Weights of a small segmentation model.
Model: activation silu, widths [64, 128, 128].
Data: trained on short English words printed on busy colour backdrops, 45211 training examples, 105.3 epochs.
Rows from block 9 of a small segmentation model, named by matrix and row number. Rows with one number belong to one channel. Each number is 500 + 50 x the weight over its row's rms, rounded and kept within 0 to 999. All counts start at 0. Numbers have three digits each. After the name is the row's rms in percent of the matrix's.
After each channel's rows are labels from the 100 images, of 14848, where the channel reaches its highest value: "responds to" is what is common among them; "colour at peak" is the nearest of a few named colours to the mean colour under the peak. Only what is clearly more common there than usual is listed. The data: short English words printed on busy colour backdrops. In brackets: how many of the 100.
# convs0: first 3x3 conv (model.decb.0.1.convs.0.weight, 128x128x3x3, each kernel summed), inputs 0-63
# convs1: second 3x3 conv (model.decb.0.1.convs.1.weight, 128x128x3x3, transposed, each kernel summed), outputs 0-63

convs0.84 099:521553511424449549447494530548540510401487497461443525475459512468545458489464441474453586458508524499424583445475516480424599500465437432494492479633511514496447453399512390468488534449556514
convs1.84 095:514422498494504466590487444565453566420549426554464539440535585512478424589594434375502513473504461464404561526423584548465432481517533547462546486455573435452569534524497445572489506490531480
responds to: the letter p (81); the letter u (38); the letter m (38); the letter c (38)
colour at peak: grey (45)

convs0.33 099:495514495552543415589541461564454450593557491437426518446509413515443521434497512521479346528444464457531423526573474537420420471512375501471486542375486514602552513502500505461513448462464555
convs1.33 105:571544478392574420473513508446496462464491548501477594556552501439539558479492584505541448497477597590468567441460480529478471518475594453540534406513505522446453442472502505485570402513495540
responds to: the letter r (91); the letter i (75); the letter a (62); the letter h (41)
colour at peak: grey (53)

convs0.103 098:551507526543437411506403469574462421527425642405430526438545459487421502425469546453534537466490478460538442574498415521481485526504519533526536520516490551481454493445456522533496533442476545
convs1.103 097:487571429423504446548501532527419573528563375507584467529462481465457424491443404452538532531467465431480402557531576511567599522465568441486484480456652515460472476431509505492538454540506442
responds to: the letter w (77); the letter v (27)
colour at peak: grey (46)

convs0.82 101:501482402457466534594565479387510484412546513466458478458526426508456521419492443511498470462529438500413439467462438512472460397550522557546576605450452487515534546448435534495475475471419495
convs1.82 097:421589536420519527498578586518502570552500519418501445423550471530413428508501568557548527535457465453562591527493486556608453525471531497412507490569479555519487536523511494520519531457546458
responds to: the letter h (57); the letter t (56); the letter r (50); the letter u (46)
colour at peak: grey (53)

convs0.24 084:474476402520427542586439505486460481565418509514555517439466516435395531379590488528558582510519520540514469495480418539424496500466450443580497454416519495439424520517558438469550464473535435
convs1.24 100:532551488442501529456550406474424447455426510465463447463481395542524495534434527495509562456500459523500490525521530446523547543463576587549574524454455503468480518469460508514429319529554461
responds to: the letter e (66); the letter k (30)
colour at peak: grey (42)

convs0.104 118:451519469507481773453512498547580483513480441504530481433474470495485526486480540489545476492418514397522439652555437475499463446528513515538478468545553542479458453483510467467483476462434452
convs1.104 105:452537512499402406446625537529460593537516427606420620524554416513544513507516405458499554520507531492438535497463456555456512471499615489579461507514436501470526563488567526459416438555437473
responds to: the letter o (69); the letter z (52); the letter m (48); word: zoo (36)
colour at peak: grey (44)

convs0.91 101:509518484573403483426488451573522430493579517467561540477462542462499511484513465467505453472467433488465439498490516364459509425469451585479514475658520511509536478541459386586526479514546516
convs1.91 100:490507471484559502464483479487424472621595465551493593512415538490531476417516414558445532557485595427507467516530513494437540426442557475485467521469537565374453532528470477497575502418400460
responds to: the letter p (78); word: lip (30)
colour at peak: grey (44)

convs0.32 105:496527488492558483453433430475488428485484540507502521543453450468539462462491499532494426527542483542419388497491547535514468512510590535492494431464515570435563489574602506449513483442472500
convs1.32 100:507479488454441579477447545482492423487525539492534408462417474502464487525505466463477686402492539435533545545559529461554543504484420497511480484507463438455431526457444543468422566551479484
responds to: the letter g (97); the letter e (85); the letter l (64); word: leg (62)
colour at peak: grey (47)

convs0.78 107:477497411470502574505477532503501510525497437534464444461521602587535499491531443542514487503389469510493458465590524477468435582507456547516531417437500537511504409556492477496505562494523474
convs1.78 100:403536568519515467532526533440387575544532467505533480543414476456481473525546501500509541447503457513438547501472536455548546481491552577459611456499458449565506515462459533399546528561577491
responds to: the letter m (78); the letter r (53); the letter u (37)
colour at peak: grey (51)

convs0.30 129:529560516533454440487576489438533494479443420503493521447517519438472487484500504518551462519505524516425459509437529503467510477484476524480484465466526522465467478476467547496534500494509460
convs1.30 105:543408588459456421518462541475484423425484487504537488476520512522544524433420518566531549544516567515530518543512501480492580462513472445515477458461500439505494546533491494556523475526501539
responds to: the letter k (100); the letter c (55)
colour at peak: grey (47)

convs0.75 089:488438586522561457513447426371528538460440591460501573484449525515472543494424573580489422532490494536576448423480541492445530467494429529550536427536489479414488473457515470501478536430471433
convs1.75 092:438514423519522606523534478524526424440570524563460453593487454480504477543442443555471471521511496447441437590470525534554553471471444477583446597508545495480529524474466501541516597534555516
responds to: the letter w (91); the letter o (66)
colour at peak: grey (50)

convs0.52 088:584475451481514552458419514444501401463444433485441557499449457471515492501418509530454476541455490500507440566478497520473512488448469554506569444405503482484526478475492417621464493455541551
convs1.52 102:490465476526433586562480562442476506526477519481486550537443427501567459549469483410435514472505416510457488456476546489550449544538496554564565565572470484534401530460433467449473568545419477
responds to: the letter x (100); the letter t (61); the letter i (61); word: taxi (38)
colour at peak: grey (45)

convs0.58 087:449481550486576536488428441574493469538455383462469523410537505402426458466526620600479507517447509473371483505463449463473536445479529441525522476503498444470530488418400429500417438542416424
convs1.58 112:442509571629423496489404450488555479469490555575494543601543482569504465527464480452561448496450471486532489481443533503433495479491385506441460443468498559408442538502534610505458482497417548
responds to: the letter m (100); capitals (63)
colour at peak: grey (52)

convs0.110 101:447464392488496464486444499453461446460432489472443595413481517524560526521549419478462474517501402447523529413430611537552574547462465426500511424507504537450481560495486499503461532400502479
convs1.110 096:440477581535600479522485500514636500490544400587470417452464527431494436492557568564483460493517476562424472481495477547401509458479481540538477473444551498480479556463510546548408560448461426
responds to: the letter j (88); the letter m (51); the letter u (43); the letter p (31)
colour at peak: grey (55)

convs0.17 104:441499548545507513497468456474508399442486460537408593497473518472514510462495491508449405531425464568422519483476504589485448447568406457489507509482507538444439476514442531447407572470483416
convs1.17 100:597577508458482507492512457517414468539435492517428448476577391402543543463509462457552605535473468490484556536529530558534578500416437469535490508513527511513557488481482550398538533514501530
responds to: the letter g (100); the letter b (30); word: bag (30)
colour at peak: grey (42)

convs0.115 097:492477495498439475477434411431541448416491509506449548456505546470498461560466357451539508468443465499447520565436516525570513396550488403534523379544458494471523519474467467419487547433478456
convs1.115 111:547486590526479491556414462457670583482380555456521504467512590559493456497518484522561495466485377417521451497549512432494517514558492536534533487471516491431441512453522514557469423505452598
responds to: the letter i (99); the letter p (37)
colour at peak: grey (43)

convs0.97 102:438451531473500664506451517429459465454579443539464541488613489560501475526492461430399454559453540563516473529499480481474456482484468492514572412525518483495420436532439489461547508472514512
convs1.97 106:492486448450469441482517515405517506465493422470486522499429536483503475512515526459630589589616442452406450427495483478504495512506580504592458496484519529574586503440517466523537520429446545
responds to: the letter t (98); first letter capital (68); word: toe (28)
colour at peak: grey (46)

convs0.74 120:496383497459482494455363532513472532551472523428441425475535473395501562478453497575491495508474533417507452504422525483485471499514472514491501526456478495523423463484536521510466482447455434
convs1.74 092:482498488587467389600445571591500506494520518434455490509575534465488544548529553461486505567539496600504555511510547486545595472463451504515452521471601582466458455594526495485514535555502476
responds to: capitals (63); the letter w (38)
colour at peak: grey (42)

convs0.13 105:499491450425530520476433520504510529382510582460438573464450442554464510457454495485464416517537477492510512457433465450791541476434498525538470459427540439459514473520475505468487527451494477
convs1.13 103:453492435455561533582528515439505414460564504550508452432464601473574514395560582546508541490488509520476476552524486513399470515503405521434603570572617489528473617446525533485466486498497454
responds to: the letter u (100); the letter m (44); the letter p (33); the letter f (31)
colour at peak: grey (50)

convs0.19 121:471353544471434454498466520470494499411458587499552506450562411508449522454446478481459461509510445491545519488502480513505496503523387499492512531503461528490455484458572574594544509479501528
convs1.19 101:557519448434518556532528494535390520494565533492451490452533496443501536464534551476483508531520459449416510614470544556461514488489592512583547519530572469536459511530404467427452508428496625
responds to: the letter f (100); small letters (75)
colour at peak: grey (43)

convs0.29 095:484461424400492520419519523478541467586466458542461436491437495490414471464477468540570423545498480475534406520444521499497505466443495480533484505477538553507429489459371446480496437481472545
convs1.29 104:487542409501485458506441463601478549444470543503537465447482566485495472599479481496512470467497474438540439587547443475414601455492507504456483479473459478498417412455502365595491578578533518
responds to: the letter h (100); the letter t (95); the letter n (49); the letter g (30)
colour at peak: grey (43)

convs0.88 104:521473503528466414512550433571468510462437465454531514473483499507399513536487502489423486552486361483507494472418491493436554710489429450433500456493485551450568484477496428511473421472432444
convs1.88 099:493460555437507499552538438395435512549480517531532483488490447484543470447430476540495434525578537527392361505513400518463491476551561569582409558494503541539506522472449548491489494524448532
responds to: the letter a (100); capitals (88)
colour at peak: grey (56)

convs0.59 105:502545560493420431482431623511423520437416428481528526424436549484625462468416469556450528454474466504472435530494484512435570520511540480496484488491505506536576369473471472452490519382447496
convs1.59 098:536451497553527529523506426525485446440532506534580595482442508494389492548484516549405443522463488527449531467563449483571443454526449496506454468486421433504464578585487512545598532588490501
responds to: the letter d (100); small letters (68); the letter n (51)
colour at peak: grey (44)

convs0.22 109:481351483452496559546579436505491487483487428535468539513555422485470421472538490561535500511490455341454517514521509530522428419491483416510493525474447456496538444387501460510467541502419473
convs1.22 100:411577493421461437477465442539544524529458523496536596503525544558473545429474486433417545512383568541484622452482416520510531566473357429514423504453562453482509500518459547510584486515494494
responds to: the letter r (85); capitals (62)
colour at peak: grey (43)

convs0.83 099:510438498522571514517561513462508422496411445517533536474470476455504506413603397557473360541529623512506589425477493520412532381445457485471512437448572520491457451529551535521524382413463545
convs1.83 111:459446528491410467419529406583568580490445554455483517445450522487438450483471578550535445572496442473468391511465427486444493531520504533406525529499453565621501460549434545464469495515437600
responds to: the letter o (87); the letter n (47); the letter m (38)
colour at peak: grey (43)

convs0.77 120:504502475454497447533542481338499528462471509492490523459492537463493518471501458500468504498525467507406502497445490556514547476515661447429553574508504522485492495495552572493566426544461516
convs1.77 108:516512562447555559602482418375430450525457435507534505463507449539534466532507502405481518561534456475481529515473502448515506465502451530538477419595447495503518537467474469500535574470534513
responds to: the letter e (100); the letter n (45)
colour at peak: grey (42)

convs0.111 090:428507534485556376527492537549476478507568443566389492422497497480506459494423445473548435387427474529496494495486465527540511495442512533497549453496436589492498489519457526561577572510501517
convs1.111 099:524441543509473491536472523533509518472469526497471576488490603490460503481485498473480509602471506541553470565568392430439472503502516535511520496570633526486514579433502469554484407593450561
responds to: the letter l (61)
colour at peak: grey (44)

convs0.10 126:525503516521442486467543517508483477431471543490556512443473601480451535518482499500385420482522394475409415464505525489430493490472485530515497438405506573527623388497466458500497473507582491
convs1.10 104:474526463569553422538560419394466525536471521559464469492549442492530421534457471436517527514503511415424538611488507506529585487472509477543552449527469524377481609562441503479449559530518477
responds to: the letter b (100); serif (65)
colour at peak: grey (53)

convs0.43 096:460579514457522538477515496465509557471434484545466501478472553516514504503563560522487470554449432442413391561587453514460575504474465431514498429494450477469477430501416552405412465537453383
convs1.43 102:535555540573558526503410504511523526434491514488551532610484396485562473458467455418470516434567545530521499520473425551459462522497427511452466556441506440429489540539573619549470587437500489
responds to: the letter m (100); capitals (73); the letter p (40); the letter u (28)
colour at peak: grey (51)

convs0.66 101:522467449501453488493522436477548483489483518509396563459637478482485545608576464508456517521488481483435468570560453491501495432555516487507512554520545517489520451528464424516558497488513569
convs1.66 108:482374601478476515446421473443477550531558555523478475445421518470445431384507438469467577462534493467511603556461539412484517600525475548467504376447460491493507587494517537519419482487455476
responds to: the letter i (76); the letter r (50); the letter d (34); the letter g (30)
colour at peak: grey (42)

convs0.3 102:414465502501523461497452457582493494467475615527458490416469438542407434418546542515476370565415477429513474512440446475458434466562451495552518448443488489431488454564448458538454486468457455
convs1.3 105:383500438492422457476481518542565498620538546569433520566580471459549590364514458510491453506536470493517464482474541433472579539499524473476566481534432492466510561490435479434467548476492451
responds to: the letter w (100)
colour at peak: grey (49)

convs0.112 101:458498518576556474437436498429538446399478425551547534545513537460483461459420374506458444468489583494471553472549576495478490401447524516509511448568488541376471423431483461502493472407433472
convs1.112 119:532548477471539480578547504436520527553482539383575625467530484460453507442516512485494515494454577401469517410563621498487481517407495551443602516359473429613513488482429461477405509516459474
responds to: the letter o (100); the letter f (26)
colour at peak: grey (48)

convs0.114 117:503496474478439493457415666660408449560461444507441524503523520463407619467491456509486470501514429440565418482492490525496528496512472517605495485548554498472500522435526523510498492517503497
convs1.114 097:503555485569564514574544539504488460460656480429538468524451420425538374525529455506479423477523540509527482466474481592489548459512521514449469442434584423443530530462593532390535469465547499
responds to: the letter y (100); the letter b (53); word: baby (28)
colour at peak: grey (44)

convs0.64 102:630519491541415518476477436488478492463515414465512566460511532538477527420487466560447482464474465471454452517456420438480554482520488441437504448397538530423508476502520424569539450486540436
convs1.64 109:421523462443545539616457499504500520526452544419506454518417510463494494476437609450409532480500510457453453612464456560613403542496477533545526553519548493511511537454528470440474437484449486
responds to: the letter x (99); the letter o (65); the letter f (42); word: fox (42)
colour at peak: grey (42)

convs0.41 126:476495539443464434552443581508476516468521488518432504508493487497534458470480549477443476508484527469501522540453490474442593490519487498486506388409497545472502530435513430532527581407478589
convs1.41 110:505528422453427454479502444511475482517493470565517446490460448596485480527470451526466496559547446478439460412481482478506516433522509542496472527487475483391509474539446591462374470565505538
responds to: the letter d (100)
colour at peak: grey (44)

convs0.34 077:489490450482444440469510538549497521503467517549461469494573401450430489541562479513449471473450434435512461441385447555427490439637461515514570490481575523500508465510453505463428515481529426
convs1.34 074:497469480414505555586412570513568524485533554536479469433418537517571441526559408567480522522420468502436595523540461497534553463552434532507483524528549539488523580455502531563462474477469537
responds to: the letter t (93); the letter h (59)
colour at peak: grey (43)

convs0.21 100:460510504446489528486475499579513494523432499447441510478600498497506510375478469482411428538490530473552535506519529405494438502491582422480491442459473553447516499478539532492511474490470427
convs1.21 104:502509564529503469521511513462486461524515514473527555490464477482474489452521569527589444421498538445551544448449572470486417432612428544487389479604494435486489503506422557463503587501484482
responds to: the letter t (55); the letter r (47)
colour at peak: grey (48)

convs0.37 092:544450509452457494495532532595474449542411665486482525463594475482472582456453457529490414546471475474558459486438414427410542477460439497545508446499463488453464482484525592527496562436503482
convs1.37 095:499519401522529481567520502511477514542469411531560522516504463605516563514477566484513428469484472513440572455514629458433543490562478359511448436424440538501486430479470452459489549529587445
responds to: the letter w (100); the letter o (62)
colour at peak: grey (49)

convs0.0 103:455487504535529503472453541458519439490420453350506452449537530513546441441414499469431499484498521545505498606496471513443617441532326423546539547410526567453463537479482468430455507426444475
convs1.0 104:461531553493448555544511440503473532390525503520532508589431492447453481569584493525578508470529529461496448487572491537484534428445563440565557548512463502419560476498535420396450458549522532
responds to: the letter n (99); the letter g (72); the letter i (67)
colour at peak: grey (48)

convs0.102 100:475453510503485445534506443587457497491409442453493516525501450506489479421500520471349437550595460489404512465435424535465541608461467537551537629452432468495545529513505410441465513459438555
convs1.102 106:468441554520582463544464504486449412513494458467475498437514501617496557399552528476489469418511531487473543492423504422443470462488460407444460418434590479532488484389532444570580474444536403
responds to: the letter n (100)
colour at peak: grey (47)

convs0.87 107:512487532493418494515521455550527446568430483531511529438503616489379432428477472520606396506617423448477450543446526470403509443485484544497454555422459507487560436453448452537479452436568494
convs1.87 093:511540489563524545420402421412480497473561495518579532439479494571526581471537495497400630530493568489467521503593544488452529496475504566492478498603516459507397489486575443467487579576445539
responds to: the letter b (96); small letters (85); serif (51)
colour at peak: grey (49)

convs0.119 091:465521563439500534458541475507557480450598460500450521487474465462472506466545458417525482505506470444592507572509477539661521467438431385538545550378506404426530496488461405443456447534503487
convs1.119 087:531376482458545462514488465589522524497521452537415555477460461577561542514494468434539563473586512507515486573479481535535482493580537426397472481568522538555523521484541559572537516398395490
responds to: the letter u (95); the letter r (51); the letter d (37); the letter m (36)
colour at peak: grey (52)

convs0.25 093:486490516481523499519472491541535474426500510463527484416477511474466516471533480452424429568525454508521478484514458593479399434456511516521525463471513435431510414480444480478481471516454506
convs1.25 099:489651449532555474526575526442535481575422439488475572432581492428489608508476412460507512520479544391546556476518451508529579487511510509544543444492578476488524539471563495517557451558568532
responds to: the letter b (100); the letter e (79)
colour at peak: grey (53)

convs0.55 100:533458553517579585494508469563483597464446438432496513465480508521383514609500530472463472566485453462506409542504436454470527493480503522451541492522610516509504515449419556574496477612472414
convs1.55 100:536459458531432394549488577486495498622562542545517465485512528613491437447540470458487540486455554455512558514520506465482422482579420506544402482463516487518423488493417493427467554372500545
responds to: the letter s (71); the letter m (40); the letter h (33); the letter u (28)
colour at peak: grey (52)

convs0.18 120:470423500474483450500458463444509498506433555420508501431476479460414557485494496502517550472488543487576562456459460459458437530449498536494523463734502542519427468450559465510501506410527458
convs1.18 099:557571367481512525456491527498456477464499537507511492543526545449464492480523486519479472520510546574507511562520572477505464412466569484537466442491388467494539506552442500477473446477443497
responds to: the letter p (96); the letter n (54)
colour at peak: grey (56)

convs0.93 090:509624491526484485525504459507553465518458570429446507501461466387487567436492478500460524547474440427532455540483490434538480445454460546544496543364522483444479540600407478477443516486544486
convs1.93 093:456477482575508506468500469532420551500533461480538468548522448497488579554426415524472426536502514480445481526486523489521478506416478550524378442481546503516477490511523515455523413419442406
responds to: the letter r (100); small letters (67)
colour at peak: grey (49)

convs0.72 088:564528576483509539541468557470522405522509540515588486499507534538540464519512487668535529394462495503514498505583577463497417593434536504590562485521520547500584563478491552552441558459476479
convs1.72 096:457590456600541518522487428510409552475485514551525521501531475517526426531536472478445458418474482531483518503501519521470541501537507554507452507504440436537487539584441470463472337449515555
responds to: the letter a (100); capitals (93); the letter t (49)
colour at peak: grey (43)

convs0.1 092:426546540542485417496506484460471545509530449459480537446481471441488533432464599539442466453554468480493498556533504481378562511549434528493539413545456486438499484405533403543387474525540456
convs1.1 093:471454536502509510476395510597510494488559511579583471556463475484539457503446483412550505564521451628444461542498435505473471445474434474537521417508571503531510470521409418377538555572434547
responds to: the letter a (85); the letter p (34)
colour at peak: grey (43)